A small image classifier, trained from scratch: patch size [2, 2], trained on cartoon faces.
Rows from block 2 of a small image classifier, named by matrix and row number. Rows with one number within an expert belong to one neuron, the router's apart. Each number is 500 + 40 x the weight over its row's rms, rounded and kept within 0 to 999. All counts start at 0. Numbers have three digits each. After the name is the row's rms in percent of the matrix's.
Before each expert's rows are labels from the 100 images, of 14848, where the router gives the expert most weight on average: "lies over" is the class under the peak. Only what is clearly more common there than usual is listed. The data: cartoon faces.
# router: slot weights (model.blocks.2.mlp.router.weight, 64x160, trained with AdamW), inputs 80-159
# gate: expert gate (model.blocks.2.mlp.gate, 32x160x160), inputs 80-159
# up: expert up (model.blocks.2.mlp.up, 32x160x160), inputs 80-159
# down: expert down (model.blocks.2.mlp.down, 32x160x160, transposed), outputs 80-159

# expert 15
lies over: skin; hair
router.30 095:452522577493504402565484545544500476505528457587475519427542551529483568469499487529514511514573557519520536423503559558523477532524549515612493490531468554479542508528496447503511489483566515520508578461469448489489496498449515511516461551
router.31 094:471562440480402513543508475500501554532435486517539507523536419475559449541495522465477464467413509497430541526462402443550467497499466532470524509495520490480524529507494495520508515490502509515580492503469546532561455546464579487532553469
gate.0 093:567495482449435518493450567520457494499536486450536591499500498483499512532433500417516450541539459518455457471480541455387550465478482556460567518478480537513449535474462533456560535576489540463475523547559539534465465534542410528446527525
up.0 063:502492493518463451516575556506518532507471522459540492488420466466498503450511472523474438453521548491440474502495465495514481477481486528519499497491517499482516540473461511550588537543515548495510547445460526478557461512493520443491520552
down.0 096:484527541512506442485491519521503472524466427471413499501495511486500418503528483466490436530496480555507492498500422563504494521503440511481504484500513535475488588536524539537523478524523579496425488501495479489441512532505583505543436551
gate.1 104:503527452495482595453486571526483515482497506487534561490460469423462468532495519496515482556440498541462476557449468461505501475473501516501521487576481491547445468415554473508447528531485466526509529531495567470522447550573508517384524523
up.1 137:491479564511558452452448439478548496522535562509448529495544542519470564504499476541542493472519482414573500488583562557533513541539536485502503488453470524442543531559485517530553448498492552445447494466523437451502550442522478447528426550
down.1 109:556452436486553506450497448530540509479515497478548475496459469546488506560462450479521571551451495426457458535496493430471438484514545498492601559554510473509537454512476526516513562499447466532601512499477502493494505471489462524534467410

# expert 6
lies over: glasses
router.12 110:447555563482533523548464486461528503513440547505500494505389474493477432507573525541438559469453548482547524548449498440449577501553457499541479528535465483470545465484524543575528478481487498509427506518567477460560552517482456510436539483
router.13 104:487545501528492525540483545422424461489519504548501480508530493520562484425540568485430561556502555498444529501457507433451468534569496507531470470493519500464506433474476501469459466492509548423519455494539558562555530503503488465516472506
gate.0 069:516501464553475409485579452529403563434471392509559447517527585497513550458479496483518516412525500504498451525516519512540418510477431468533527550476519496511460516489515475461473525506503422537574517506467450500398469542477578515509599464
up.0 081:497491504532504434486422488494546448476461513515526482487499473521511516474429536497439511435564488473456642533525505505464439496497587473535502428536623518496477502523492497477437507511431493481505477466519542484515526482534520514551539434
down.0 091:558510481457514481527491512472559470503471468548498473565515607539504502456499461555504482543530513584523486522426460478484483481562552473450503508555538569447463486511550469466445460466482450510468460566432481574492512496496515515521526460
gate.1 138:493486546488537434487548552514522497545536486456368444501517534499477579389489500485528494518492517466561561499542521651555515480466487479530516519485481517502498511483534438478422410458520494535493518470480452485464526424473517495544491509
up.1 157:443509568527577438493483496469557444550534545484372454496470518505456520464481533550483525528444544450546555536496501629534506441505518425538500522528484520476544469491568452539439395453544494494455475496523462458509580450476456470525496513
down.1 126:463517561538584503486552398535471501500554498521467506563546514480541532535453542537513493526465477454502519553469524521527490470496530462572468458376509513501512441505488445459452454504523437504421504495493573501470525449555503510431502527

# expert 16
lies over: hair
router.32 098:478476452474493543492565580542525527494538534461551447506479444513459515472468539482547505463501483569457488468447449556396539496550563443461485445568500489502501445520538412520466480503560441466509501530510531484485463440514546497517536491
router.33 103:505473568492435419547466491469548525497439529509516431492468535484555462538500534538450523456531574520474534501483544444549491477456503586506465549515472481530588551474518566520568566440563471516510466489459515493480475533445505504448507486
gate.0 092:569548450489450521469516525535444576448506426479512505592558558553532525446474488420474470504526541466485476510438493475518454475481527494506536466403526530500485550465448539497507512548442530472515450481483538480478532500512491504467487473
up.0 124:544556505504440499521431453464490484518463457496537525493515508565564464502537492460475464529467576473474497462444545455534528507508481546554486475431489463475530462479465513562575557535502571506535471484536505554535482547435490471481458471
down.0 113:470545594492503478512425497553463439512511554512387496538536477496500510490532510453479571543492420456468497507463548578536490440489487565558468456442459444443492447504523529539504537436527552597498579504457477515530549560484538482516521555
gate.1 090:537581522538459414500472482443475557465503439486548491468444516527479495548534463527458473457506523495440516494490506445494400439491446568517504529513552443477510493408517542535528507522520515472559526512476414546513538524501476540450538505
up.1 075:472478509512507598529540488481517509527462551467516520507513493465501458487581500541484542515450549436491447549449494503502511555489499494526482499487448533511513568523484509473522536486441492453462460518553547475540459500514561427532467496
down.1 087:553498511422528452478455458520517599477506459532506493487494532622504495510539572414487491495574489413500510483488508463519371442395504507509504497525555474474557447469435499513530539574487531490534541487516472484483535417456498496479525514

# expert 25
lies over: hair; skin
router.50 082:463504504452536532522460543568538513490515536495497432485554498507450468480508462521481562493513506447531539560529512520536489499494564437539548442484489432511532444524540393537557457436527578484492513446484495463513468457506595455518516480
router.51 082:406519565522586449519524550491546530545558526435492460449537495532452522432449482527497511531596556496502517552585565525541504522516517458456538557540441538514513512522429487497512480527526502494467493495460536528489466557476515534597533479
gate.0 111:552453465513453501484513443457445514477471399502558564515506508549551469547522519423538452489480451573469460425452568448509548494508474553485455538446528508550440534442481543476508537559463445512556495541534531553498468542437430489460463499
up.0 077:482477526465525420460539484444505423529488489430495484529487539588502555488565538504489504558511511509573510475511505522557505484547529524463480549510506540472439487508476471436436454516455461487480500568501509553542503503368472496544570544
down.0 103:535428506427525500503478500494520489448482483532581461470523522539493500469500486461540430460504456494496468520479552435497547512497484555502494463469519443460498488498561422481597533439514454489589530511497502529574497442494509496534540441
gate.1 147:470461564490540505473523427452534518549451518473518495458533498375510526529507504518557431438419446454533503461571523522531451511433507491522403507479458493465526482485527483505491473522496450504473552509561458512451527511555537470567405540
up.1 152:455512600466556489488512463453561504532468553478473490449492491428490520520498490534535456469422483467548507496575502540519459473442492496507437526527422536443527504494517490515422450512482462504455549526537447504439516511538544508572424513
down.1 106:476554463482471486507525509470538460485538497532421532583525554479502508579451565535442594598517518525498556487492519591502478489521494481460473473509531547472494513521490541488405472537500544479434401524460521498486518565474469453465481561